Weights of a small image classifier.
Training: muon at rate 0.0033, 7400 steps, batches of 384, held-out accuracy 100%.
Rows from block 4 of a small image classifier, named by matrix and row number. Rows with one number belong to one neuron. Each number is 128 + 24 x the weight over its row's rms, rounded and kept within 0 to 255. All counts start at 0. Numbers have three digits each.
After each neuron's rows are labels from the 100 images, of 14848, where the neuron reaches its largest size: "patch colour" is the nearest of a few named colours to the mean colour under the peak. Only what is clearly more common there than usual is listed. The data: small charts drawn from random numbers. In brackets: how many of the 100, against the usual share in percent.
# gate: MLP gate (model.blocks.4.mlp.gate.weight, 640x320), inputs 214-319
# fc1: MLP up (model.blocks.4.mlp.fc1.weight, 640x320), inputs 214-319
# fc2: MLP down (model.blocks.4.mlp.fc2.weight, 320x640, transposed), outputs 214-319

gate.604:106103148132123123124115167117140148104130139143120100134132105105141119106132131087146142117180166170122115100106130187150118123147125165191190132167132168150117081101115137126114122166168111125132137139116135116127103123116152089111066163118125165151115131154117119135106078092131096159125112127114123110136080118136
fc1.604:137139162153132086119159170098090126127080166125101120100136096155125159154138123162149171134184139138102132080143096158141126125104197150163138151158097174146111156079146113159111117131120118113151122145155120134108136114175133121108096146114147139172132095152130115133154139103103097148180118142113121131108105116165
fc2.604:131159114126144142121134125171123130130135130090096135172116103157159128137159115160124118095100135150089137119136153114136128152061127112123083162116142104050120106129173120150185124133078133109136131118130147102138119156114130141145151078141124062111103109138148153123121122151149151117152127149157155147141100109128
patch colour: grey (42 vs 12); pink (33 vs 13.7)

gate.123:136170120144112113128081146109150115137089116136146151105151129148172120087090111071112156130109076128129127131148122129120091108139106158116106168170136128117117132106129160144144124121102122157129139123122100150142162115120131097117070101103097143138155129112104125106141114163183135107182119166125115116193121133103
fc1.123:152115155187100143110152107118152129128147159127155158136094100126111113188109120110152095113094153133177138123127120143128119107175162142135122146154138110145143111154119124101158097083097136138114141121141138105106075110122114138118186120112120112168103137174107093113125102155130103167141135113109117127162164153152
fc2.123:147108175134099092198117144153139134122127110186122139088130173133156119083102120135137138141166095175124119163123136110117158149117097136152120130147115136105139111100135090103132093118102155132123118140131188117131142120118116137070104155126120154100108128112098141149148114124122092097162141128129112102129125112114
patch colour: black (50 vs 15.5)

gate.601:130122088077140137141107146149146113133131125131094141133132114124097129158104127159129128104132088106126130150096174115100077123154135117077121116146131134145107131112132115111150132133126145151091152068150121130101123092133144135132092093150117120129119115107177172103162108171108094128155137105149164104164117101109
fc1.601:142122129157124120147169097111106168184131127145141121161112073124101130113133140112101111093131125130120139133157122139129129143111109117125130087098136129139089110134125183157123096118120142136094156130160126170107177099092140136117130134169113103165099143163113102170102068110091146128125124098103114147110130134108
fc2.601:130142188125097134150167159138107134130122156137181110130126120167109123112122122156131119153127153111133126151150133146171157101086144132169116104123127134167123143196137157120117102124108149202108116162126104156150143115095165076126109163158122118137114125112114119159099093097123159131142156095082096150070139114131
patch colour: black (35 vs 15.5)

gate.338:168139151102126094120142120153124081125125138116137142137091127111134075148113159102160077174131136100121120134131141151090139099154100156126127160117161126129103119133118173110115163148100107117164103123106141169118135112120168161114115143127148137102130098156139094128128155108126166130121119111134091146155132143161
fc1.338:065151123132138109146115119109154121135151132155134061076147090142120177164158118140123159093137102154114129144127172127134079125082156138145143110115121128100113115131150113101161097137159142095160178076164137126162132130127119095156096089118111149144098145117072173122128076134111129119132139133136128108135145150124
fc2.338:148138100103164063112156140129144139128129171129120111099135113149134025109131145160146147155151112093096100104138163155103138122136113186137106155098154120089114126111155134126127136114116123098095083134138090120093139142129139122143121148116136116115113083142146105075140124079135162152089113139138140129138162140130
patch colour: purple (25 vs 2.8)

gate.556:111131095141126168128060130110119074139120165122123075151093137120163155145127115137093145115133145150146155115122165147141133118084141103136103138120097106123170125154093176145112154138078109124100138135139166116096132138140139140150164178106104122178160130145131121142125155143106096123128189148099137109160155127094
fc1.556:123128131138108136134132130150133142167093172162110103142116112140086124131137181119138160119119118120136149150131096132109129141129085111143158114088155132125159127097139063137129114084152121109144113152114119111099149119100092119165099099128088155107108079084128122170098146157148141141102112146120108171152142107170
fc2.556:102127139111136104114089133145135131166129117069132163137092093083092118144154150139134128126098146152110108173130158126127098149130143127114108141087102123160098096150152125152087148139085111130099114130126101178116137140144142135130125106149094115108119105140133140130138106144132097125135139113104118174118167099103
patch colour: blue (25 vs 1.2)

gate.521:114123139110155082116108091121115080128105152128119110156141116139075150113115150117131155123129142110145162140052120155162181117136154107108155113126156102113110125189135141120133120147133128145143136136104145090085108122102117164128097122139134109080073109126159132088091114093118104145146147123114144162165114144156
fc1.521:203110122124136185101163099091165130115124106091142124108101113148143146103180073115124111115125111126135120142165129116123076112130153174141127138171098147137133155093147096121081122147128122078147157091156124155169115114119105100123120136108141139137151154105085085155146113188129120120131130098153117139130122122089
fc2.521:114129089074112115141082151114086097104163119108121088122160098126127114139157089149106172131103152135129147167118125132128110138089174112132115102119155110121117135173099154126135159125140126135130098100129168087145130094105093120128118121116148121071113093142119128104107124100134112112102158136143118156148168101096
patch colour: purple (29 vs 2.8)

gate.143:139105135097132140134170135117160149195097092136105111110139104099135134099140128125122107132116140101142131105127173127173135139156133108109131136091116131126092165163122100135110134100097120127142119106186069080100154147102172126137142140120133111116132110137164166156106093129157124101159169139161142128177173109107
fc1.143:134121137110127138119146146170145115114158129077151113093132125114109146118136116133111150104086104141129111094125152135138131131124128099101164134109171146098146157125112081109136103140137175178134098100173121132115186144114137104121100142146100088117133142141112136118103141121108121113161132139157146137167127100122
fc2.143:153099110111149155124102135100103131108116154110143130130162090103087136154159097173167155150102130106145141144165172107121157142150132141139137128116137129179103124179147112092132175128110150125127129103100129146169101132113114088148108129110122107105134127099145151156157158153121172087082059106145120102103132142178
patch colour: blue (26 vs 1.2)

gate.76:165109117129089114153099149140080147112098135077114103123125111109167144123102127130158131134137158141111137111148106188130146098116146127141099129134161128146121123132115129139130138082114156103126152127110131103138150143129115077118138093130107151114093138150130111114119083126181138113162125096124131145149106122110
fc1.76:130127116123105138136147118136128113121101145106163085148130126137133096145099115114113080129144118119115107126152126157173109083167129119124072084122161096150168123099107124146121127129160098146119105165098126111121160111116145139097106083178130156142076106132181098151140132124092126083100099135139134143102111097128
fc2.76:119122135126114139124114148107143106127130136151143149115110109121087154083121098126108152050155094160123110131143131128133147103173126118121161141141180119115134139103135103153127119099184107136131150145139068133097151148167103134129150168127130094139107104159123128128154123115095119120091187127140102127147167077180
patch colour: pink (34 vs 13.7)

gate.327:136119129108098124151097166104130084113135131105142142142145080125156141188126123142157102141128128162117072128124074143139131136120113132102114138160162078103079112136098152135122120157116102138149082200103140102148146134092103101161128133114085161128174167129114103147130115144181141143162116127130161133111112113126
fc1.327:156110096125116125151112183111145146089119135155136126178161108143122125187131089101139105127119119104112125066122070101141127154098158149113100129153128113119104098120144139126108161116117096122119107196141168122140102124110102151156151170062096163136160141131130143146123106121177128104140136141160174140125109145109
fc2.327:139154192051134160142180147105133155135144079159145108107126140145114110130135158120162159097140111107150131117140137076126155129148134104120153095114161193136139143142127155106131124073135152143102149114120087142109109153130119113106110132119162123110134136130158134099092136146132155102080137107133112115081140069162
patch colour: grey (79 vs 12)

gate.340:152119095145169178118127091109175126090112145105120117156148063148095145148086112133104124172129128121098123141106120094111123130101121125165120082129125105144116094115154146138117151150145118121163147106102106131138132161121155185135119147177101115124151152099129115181118165112133116137138156128155124136133123108172
fc1.340:137108140136105138123167097072172118126118117120138121131141112166135135126077078122144082149098100113124128116109122104162117147161141136121119097137122097153112129123146118154101119163141137110158145115127144097136125164127162190135136092127148105130170130106120094166107141132153140107139175159125123178115164097102
fc2.340:108160128141108126092141154120124133119140099125136143117112111145138138156124120126165108140114124127157127118131126105116121116148124133112082162121130140144071144163138134104121144114109156119134073162121145129140091123153120138153119146109100129161142087116116147125137101159131130114133127185107160120139148135128
patch colour: green (30 vs 2.2)

gate.82:119104127164146164161117116157174086074118172092142113098138150131090128133109188094141102129143127116116127102142146141127103091135112151095108089085154085123151125165111064135092162150122128088158150155145135084117157135119127153119125142101128168134135126093116100129105121132135130111155049119109136120114092140126
fc1.82:152143127082120109115127140137096181152115079144139127137169115169186121135113159125104088150141140119154123111131130120122149141116115164115073137091074105117144149182130148081129126084117104074118127123124129141130094125060142111133102125144133107155117173098157138141138173104102117106134138142124138104180119143140
fc2.82:134132115160100151137130132100121141108110117138141097103125100126125134106131095125174114111130128133087163156117148163143125181127122129137116125112140085172136148166124141146116148091113115138136083130131102095095153115089160090098122158099125168095143144080144119176168084150125092135097116107127159154106183137125
patch colour: grey (68 vs 12)

gate.98:106188154128138106069132130132164089135123133175135085151142154153122102140108110128112116121149097089118138139112138120145129146156148083144121146119087155118122147120069165130138112143104132152139135118133126130122167107156135157108139101184161113142155157168149119123152163091159137131136140089178088105105133110149
fc1.98:084179201134145122083093137104171094131098112155147108148137134125167120145105133128099116119133100124093143129133123075126123162155183097113168121144122163160128131101123137124130105173113115118143119143101184090125089119155131106114171107111154128130149131180154108135145122103154160102164149104152105108114146089161
fc2.98:142106177113158088159110108134148181162141101076148138135126112129126128098146169168132104139144127145067111128121123124119191094132139091113117128129149111111098112172149134178139170100133147115080145170121142081143114096116142103098162165110149128151139135143113157127100082111136146087112128156133157093104149134088
patch colour: blue (42 vs 1.2)

gate.357:134100073140097107083146146087135072116099142109124129088130135150114125138118129138106140103160151091162123124164145109135119144168109112104102120107153092182136171159139129127150149121108128128138130128089133128112094136167110109139100157151138141110154154112134114160106164122101134126098181105144081108096125119115
fc1.357:140124165143088071170145139057122149154126125137141112094157108126128124115100132149119112130148124115133104081130151119123151098144101137123130110131116155111099136084155145159109139133133134146154113111138112141131106137145137071121156095149125144081130121093135105142088103122172156092105129139112101110126121132097
fc2.357:134131144158094110137132106120111163141120123134167124165155093141132141150147148110142089135111132108111136127113162125097146090069100110102149151158121192087133121088105151136093085103154109155116128108121136136112090141121170080128139110127129113165119134113115158084107117136164156110158073155146108132106112114163
patch colour: green (25 vs 2.2)

gate.606:128067160119176145173141144137114111134150088123109183120137099147151122136116092105129095182121112111136125099132103097142135147099139149160131140126098133098129133160121111143135107102159113113151170136110135164109105154180128114139067167141131122136160134131102164150152127131129083101133113132152133091114169143125
fc1.606:151173125113122149132173135115121116083158121105137125131141141110126118119087148115118151095121122119098148156112160116115145107180108129132108132128178169143127152099144141107089179111114120136125125125134099104118148104100124145134116117118141145137114089102170118123128128137161101147134110142101121146147108086147
fc2.606:148122128106107170139187145125154135119130141112055127096148134139109129124119107110132096129108097106097167103126146108133125135129128149129153086108133122083125167123108139117102133175144125124134143122135135136095132115172151133136123148155107155081117173106150128130135163131117095092089091137126120116153153120141
patch colour: pink (31 vs 13.7)

gate.22:112156110135150127142106121132150141144155152115175162154130114136146146090116102144128149144143144109143129176129141135128132090130106128107134131126118074144147101139141100133144189116150115146169123144168104147114170121100123148134094104109132173150124172143102146121151145126148112132155136070086126144096105119121
fc1.22:129081147176158143075132146134159102102123115123109121135157096110121113130124105103111120093162122150137121124123121143101160146086117098135147166097177148097131173121096145121076088123091119100109147095084124095168172124179108132143094102114100137104169087143098161162146130097180142138133104182136112145176136122134
fc2.22:127162114112139128117139126152155146210101151145102131115126147151109173173142133088147118132095092109158115169118156150116115102119122101148121085118136113140123104112120132099142157105145073151096144094134102090178100145109122110096133095107126130168117185190117166067102127133108109163134104102124175149155132133151
patch colour: pink (42 vs 13.7)

gate.264:149172159142113140137116092140136089135135143148162118108113110112122130154071153117101115143116093129142138151114146093149135143127119140121118136164114126074135092161076110125118150120148137133146173119101137132122119130096101097161087146142091143135141147131135130131146088100147120110157119093150133103118123110129
fc1.264:132162093113094135107110116142145131159146165176109144138119106127131198111106117106139150120137097074124075155135159162119103162102138127126144114161123118138122063123119116142144143134141146116109108097138132159152146106089122066123135136149126139085132144158169112151108077127102159159113118114184102108150077161130
fc2.264:094132124129147121153123149124150150117103104146124142172113125098118101099123113126160153116180098128136118094147146089117122118107119149124139185126105153154111135149175103121146107186140107143152112128083140154131110136125141144146130140149152164132118134112117091096130129148134053087120098156132119114104115125118
patch colour: grey (29 vs 12)

gate.59:137133125117101114116126101120141089152104150119145165099109106115096115114110159129154120138145139075107134124113125164107101128153133142143098105093102122098106141129100077128132095131169119139109145084160127158118172147109132128118139127123143161133159093126153124139176160132096142145134089131103131103093140114124
fc1.59:151145144089099109100111104122167112117113159143126165138107132123127122142103154150176111136164121115107179126164107112125132115136155151129125137080124133112136147124090117105106081144140082121118126076128139178111136152144150153137165150135110140101161129113096141124137145157101187156127103100095150129086088133117
fc2.59:175153101077115124121099115122103125081094113145119118141145119122152101175134110147131138166168099121108155132121103123148131142129173156137099113127152150133149124085117107149130108098102082151090131094095091080139138153171108120090157107108109111095126106087148114125150122114098214160122124137131145141110155125140
patch colour: white (79 vs 40)

gate.574:138141104103127155142113156121094164129137122116144121129131110148119154111116131128067153106131152125081166118149117104130124143137122133126133159096138088126138101133115124140122135125138123141107156159103144110137141111123098115155097143119138081139150141094130118128092099136120110183141147163134110073126126131180
fc1.574:161137151124120166155189088162122133142127104082150130078116122153108141121102154132138145121163131169123124159165133101172108141128153123138096129130107115123162135109130082162115131185096113149114153118130116149130167098121076118149140189087122135144114118099110099132117152111128102142111117135153122094103121128139
fc2.574:127193180119098145133151121134102173137133129138125081167089098157094125102118127173129110123108111152132097088134111152135121122124128116163123134136143113109111118154118126110140120160131148147124153092182144136117093147132128108130148106159103132108098123145128117139146078116128163124114112115133162158105159123125
patch colour: white (75 vs 40)

gate.451:114083110120100155132117141125122091129106157157127125096161119158154112130095112123136175145123145126152137140125136166158119134116129143101144117056131139128128176158154130142064120192145121119135123141135078144111138124160121096127089157151146102070070078153109120129136116229150100116127101107128148154141118102132
fc1.451:130094119144154112097089126126163136106141130146140122120150127142154046120143122111158141111156103156141112145111150097126138123154136141123143118107157139108155133158135111114061153197145130145112156134127131132140136112190107106143127154146100107129143096105125138142141112174110115098124121103131139142164103121122
fc2.451:140155115120126139152150124108120184183139108120129155123106145133124146165131134092126159095118154152156102133123125110103093102147127111132157157183135156095151149134091147147162162169128107133087112085134141115115115125178125135112146112158104130164093094100122130100111154129161093070132112088084085138135121156144
patch colour: black (57 vs 15.5)

gate.572:110079136168109137139138120109132109147157137177107149141122103120125126114105121156124164119106140138127166144124144116128081128105147141192132127110128147098103134092123154129131088104097085137125075095081142141124137107114123152107165163152136125112098126103118143122119157130136081109108128140146129156148123144154
fc1.572:148165104149102136125114142124123137146164075092116122077100118127167138117125117118114137190142111153149115143153160121120102122124122123133148149157125094125147150148139107143137130078174160114090113112138132107131109132125154104162148134086138133149139132138112150159126109155124182118114137143107088116110120118142
fc2.572:126130102100127086104134160190145134119117057104097140131080136157098132120086118126105107161104154096139121148082145134125134120132115158150115096117120120110119113135151114156163149120141118143127124115163147127088140099112140134116152105119125157112119112151132133162148117153140084107112145124113122137124093128143
patch colour: purple (38 vs 2.8)

gate.269:123107119084135112157149098159139107099092158123139138115147141120115157144134109143126140185129158101134161079134142124130081108147125111113194125110131180099141081133134149113158068121138058097143113113199125131097142114115139138122126098103105095125147138135142124120117150145108146138066150135128093157169078165109
fc1.269:126128088150133092063115109137113158148158134126103100117172154157102108104189118144132158156156150156092112124102080100130126064176112142163161119107164156103116123126081123143126119115134113129112089071173095113114145127119069147133127125113152112142148068155145136160070104143130161105117112127143136109141108152135
fc2.269:132158121149098098135129153109119159072148135125117110106134091155077114068179148157125139123133121145119145132143135133133107114168136119161162142105158110142131116084086142126143106141160127145097121114081115158110142074117101135118119095154135139093140108162147144178107141137161166105099147132124134084140136125169
patch colour: pink (34 vs 13.7)

gate.104:123115152144185080098104149155175122129111125141137101177152096145124132134166132113106159130133116117152130135114103134142115114122100140135101157155123145128166135129085087164115119118111145157101147132152129096101137139087156109129110147136158145124123137151111150129168138108126135142124121109090145187151131123133
fc1.104:137114118099135103154135141176153151123107174141118137137103149130125099126097152089111159148100126096106103109139148128130110144115108084150146124161145097078082152136147111105150131135096155128098165097080135141114142103093140125138115128141150179137077119106121147105143172118140165134117131095172128127122175164170
fc2.104:125129088133133122114165097121090088131160123094147154166162145096139112144158129141161106172135084162121126168155118128148153123159117108104094108161128177182177162161099127082182156176099093154152116107142110129145170124088071109108142157134089110128107153141093131124145104104119104112125100156141107152110117111105
patch colour: grey (74 vs 12)

gate.496:116123099100154145130201091126116164135155156119170139086146140120141155112121145135100188186166114099150160164092099145135112140151111121142148099065114144156165122094149167119119135106121165098158145124146133152133156122156099137147103136128127126132131079093146122196145142108120119138130142123172073144125115165088
fc1.496:178085138078128113152212118126102145131140139097173130133137124112092161095142113153146177127164070109141134120140128113132136117154125086079133117078107115134142120092184161125163097118082142141129140144148134129132165061142125112125103135144121158110129123117175125169113143144117132159113137120159108126108115155107
fc2.496:129125139143115154142122087153139059117126142132111119088155137160144139142152107120115124108183174171126190135141120139109144095074115170090127163144131114129138110150078155122114126123161108108135118126167106152155143100150168113094158140093128141146094159114139156104125099128104146127157109146109100132142120111134
patch colour: brown (77 vs 9)

gate.639:132139087151166153107154124172148132146146083120151154090105090107124102155131150116110133151154117151125144133115144133149096092131125189099108096133171145127136140093142119157126131094141120137101100112176103163152131063129062148138134143146092157153159161154152166148113128112104110097127130189184160127108139127133
fc1.639:146111093168151186147155140159181158139148099143134144153084113122099107128133121107129159127128126192156164119134109120134174112100156175120119129115121167128133106097136113182149129114110089148140107135191112152136144088119133158141135145125157111162114146154140099110109113109109089091111151143148179098117121135159
fc2.639:126126120154187106198114122107113127137164110152184092180131169102123154126141100150142131143126144115148123102090113111134112181120126125101151102127128137106116119110112105151140095120117097123129122109082137147141096108098141143118133106142148130128093081122130114091081107120167157163112158086095130134153122123112
patch colour: purple (35 vs 2.8); pink (33 vs 13.7)

gate.14:118105111122099126100135144119105112108118110159140120123142094125125101111114098119126109114122125067034118146110160176135147181126151138134131097080134158148134109147156174154151138148144141121123135135125123120101110118151113123140126108130104131098115106137121125115084119111159134100109099113140135125146177137138
fc1.14:150120126153101130133154139116111114102128128127119099113105118121157173121145076090097108125103107148110197144156143152158117145134165176139148126105141122166142119152167093119098089158141138097136109146084139174114119098143133124109121117128149115124103121165177161099080129153098195144125064146074093118136137176134
fc2.14:104122143117101135144122159121181154155124139100103133095126145103143086134125131112106152111125146128129129129129125131160149167144090120130078109138090136135161125118168124105148085122132139127136149125107125164129094129146105103120137147142084066148099100120154179112085139115114166138147133143078124078121106118147
patch colour: black (36 vs 15.5)

gate.621:095130078111115130113144126114139093119129065099144093177107160117114090150132140124102148140139141115114125147161118135078150084142100115119152091141109148123115117154116127130165142145152149144186104073188115120146168137086110107129126121123160107158218119147145097115136109145117153137117116087189119130143127127118
fc1.621:106115125142120104149133160174092131152144166155103145099128148139156132134114149146172149167094117099100105136103100158148111117104115134130111101093147141119167129157124129102134141169129145108087094125099147136146131174125122116133125163138126147089079129136122143151107127125136122099122171112102161094154108185109
fc2.621:118164093124127112102128130127123063156146091141112136141128092131125049133151132161100130169120102106185112118163123161130126144151141125138153163129157129117121123124131094157107179124116161116114090089144097092118137202131098132131122108141163117150187145156072084133112132113139122118139137106160136106150092140125
patch colour: pink (42 vs 13.7)

gate.108:135175118144168104110109122135126126157130086119154155105123097142132119135119139171155137163165108105141138147162128120121118137113147158107105112107147153143115108153094135144102137117118173117124134158152133073082120137149147129126078136176095121157084126174145132146134161086120092105128159141133150174130115130147
fc1.108:126180131115129088146122133132145156105130177125108129082132114144161090115178160163127123145131108159105112130184101111143112135150104121131166097132116124192121106130103133133157124131117099152120157139125182165150149133172104133126154124163147137149088145135149096117153096120123081091103103122108137117118115136144
fc2.108:105114138120112136116146130153136124115162133145139165173114124120143182157180139154119160112164110115174101139101126161108122108165154129101114121144145092106118154091073133093107156116140167110093141119141175134130135144177122096142142074129151137119154146143137138160145098100097144097129150121121141110153131125157
patch colour: grey (29 vs 12); brown (27 vs 9)

gate.530:144196171161111112164116125118150105108132114168156114174144148121137172122101110149115115133124150110114161112161111164106124155117121154183129150119131124103138128152169111081152113172117124167145147175129103158130141118091146173126147115140068110152170200149094094126151080116088154146085096100113110150104118124121
fc1.530:110061112086126135102143143140139120141118122100141132106108092142163094155143143127134144127143100142141112150118126105137150101148096102056124094134121099131136129138117141171101149072131143136129051101128162111102127160170114140143128128123179164113082060130151108147128170158147112114173119147108114107148136105115
fc2.530:137137134133103109114131101108116077141126132128142104155150159144119136150177087150155073100135114124086179131121150143126152108117172097149116186132114098157121129079161078152142077125096115147130146139114118143152136126083154125135152094139135135125191075148129107186124098127171120133113102141129131087132131154123
patch colour: pink (32 vs 13.7)

gate.249:117106143100081108129102149118119143151162117123146149159204100135151125123155134116144108099131098103102106142125136121126145090123124129160154143152161089109070143134115103133137111109121160102115172176099170093112144163147117134128087114111118140130115108133151128133144093146122148137172136154170123148133107109126
fc1.249:115096107168098117118108131104108149135122109137110145164102116143106108088100133134158094161123087166129156109167148118179127124102147077132154155115151104122099129134080117123127124137154143068128156128074154100108128164161169100170098118125106085136093109122146158160128088116133132132151145140149144121160092138157
fc2.249:123137107169141118097108140123170100167150153140084113134131140117126135144138123165149137129157166141071098082132121133149137162122133142103138104121122129145123128140155151106104159114090154107095119123172094134132104090106103142081131153125089113080138142122179124105154156150139093157122107101090126111093152150108
patch colour: brown (38 vs 9)

gate.214:140083120138113136118094126107090110106103156144100117157159144121131136121155114089092103169150097125140141105102119160160135190097135110133202173134118139123137162174137110147098152141085155132128135124160109104063181130164119113113152151084141128136112129149137130176159126139118132057131113111169096123095119131121
fc1.214:158072178127118147127131131177105138120165156194120171157143139109089102144129121133119112161158141134108129135142151178150130129101137083125131114148136118159147119161113118142139104120117138157116148121185111128082142115155102093109150132114168143075136144121122099132181103133167113084133139119149096082113146104123
fc2.214:153148133128140135172137109140092084133100122131145157111130099145100127124122138135077112080132121142129138157134124108139098112147117094132123078156111150140141112103122113121160127076109035128150122107125122115166102123096152131100131161091152111123084181125104143117128124113138118146134151133142180162139127159097
patch colour: pink (54 vs 13.7)

gate.475:151165140150128146130116072128108130138074124169108164175133104138120115103136106151182131127145098104118110152125107155129111102124131117112139127095115117133153075144120121146110113102135121146174132108122141145154128117127121146164095147127112113099089104115122151166171144164099145144142114114153135130096129109100
fc1.475:122132157118135157105144111148170169139129116134102121129100148148119117103098152094087151154131126112127126125123154127134129179128112112091095092127131136138163123103162084102078113137121134119079126115131119124124141145100056124173152121154135138146149132103152109126137116163160174132129136085126098148112113114130
fc2.475:169125101097093117112139127140126104116114150140112057145125082127144160077138128176155151127096143134136095171160118125095097073102143131138108143109138107153127097105137140124109155156146114092156110134144156111140142147113137146114153160159138131131164071157130130106161124106118083124090159157148150130150148169159
patch colour: grey (33 vs 12)

gate.180:129097147110127147113076124146126128091133111099125093156113101182117121127064124102134181151135109139153108135100094163131142100091115135113080149136148177128116122106100126099153151119193157144135169128108121116084118138132089161116143166142071084095109111136134118096135157160102118126103181100130110126135108133125
fc1.180:135109163122113153125136146143154139108155118104123156121170149153127091131113132120135095112169102109098119083125165133150093112129116117141082131141136119129144112112113146099100141139138132140145136160131119130118097137144136165126038099163170163172109134126125139117105175114122129087144084150112122174097103160091
fc2.180:123128147166131110126149127152170171105156128129140132102160138168156156101124112086135141129108129092130162130152158124151130074142115089140135082152158100133139139147102091141109120148124151131129095143144143155160078121154122162170114084159158157166104179157088131126082153114147153081151070155133156206137117109107
patch colour: pink (54 vs 13.7)

gate.142:121128152067119121147115156077097147143162110131154119140124106136197153168077072145194118129171124118168143139143133090121118115088127196127131171141137130100105149164126109141159140151106102091174100131105118143123162150122137152133109120142123143094180139188106099121171114173112136127158105173162099170110114104151
fc1.142:164103126101146107124115111117101074122107131102175144148125123111143109134147126120146144135163089153133087148089183157146153209120088119162143146082167140092144144118113158157100129108161110121168123135125153101162140118128114073080103135154117109159079109110138082151105089104129112122138114099147167131114170087141
fc2.142:123172151072117106126132161130158095119111130126134105135141097157130111161116105167121122080150077101133121122157135115138078157140107155140151125104134133081077103169081077128133156187117111139163146140128133075123151117130122151119149138139122154134185088134134154090115118142106100111121101178137153142115139128109
patch colour: purple (49 vs 2.8)

gate.636:121125140141116085113161107121114091134159171108107146141135107170127095122143111106084099151098145098150132101090151118088107107182140146103093151144102159131134166088137143073109093139148124117132119125133099114150155129118146145168113135106134179075080115120100111105140112168132117159126118115159115128134149105137
fc1.636:149156140142155132098136096173141118124155097109122165119146187152146104163118185096095121172122120100122108101078100106168088139127120118126175143089121124095125104121140136123141102143143178125140124079132128126112113061163132143118128136137116105118103124128130116111122105135126164131145141126150133154149113093139
fc2.636:141134134194127174127134137137139165097186150108117112148110119118124144153107135127142148140112108135097130063121138096129154115118147146164105118133186149110161105120098163109105125146107177132110145101141136163092095094141122061119137154131131133137160136146183155131152198101158145147097114121130132136162103142154
patch colour: grey (36 vs 12)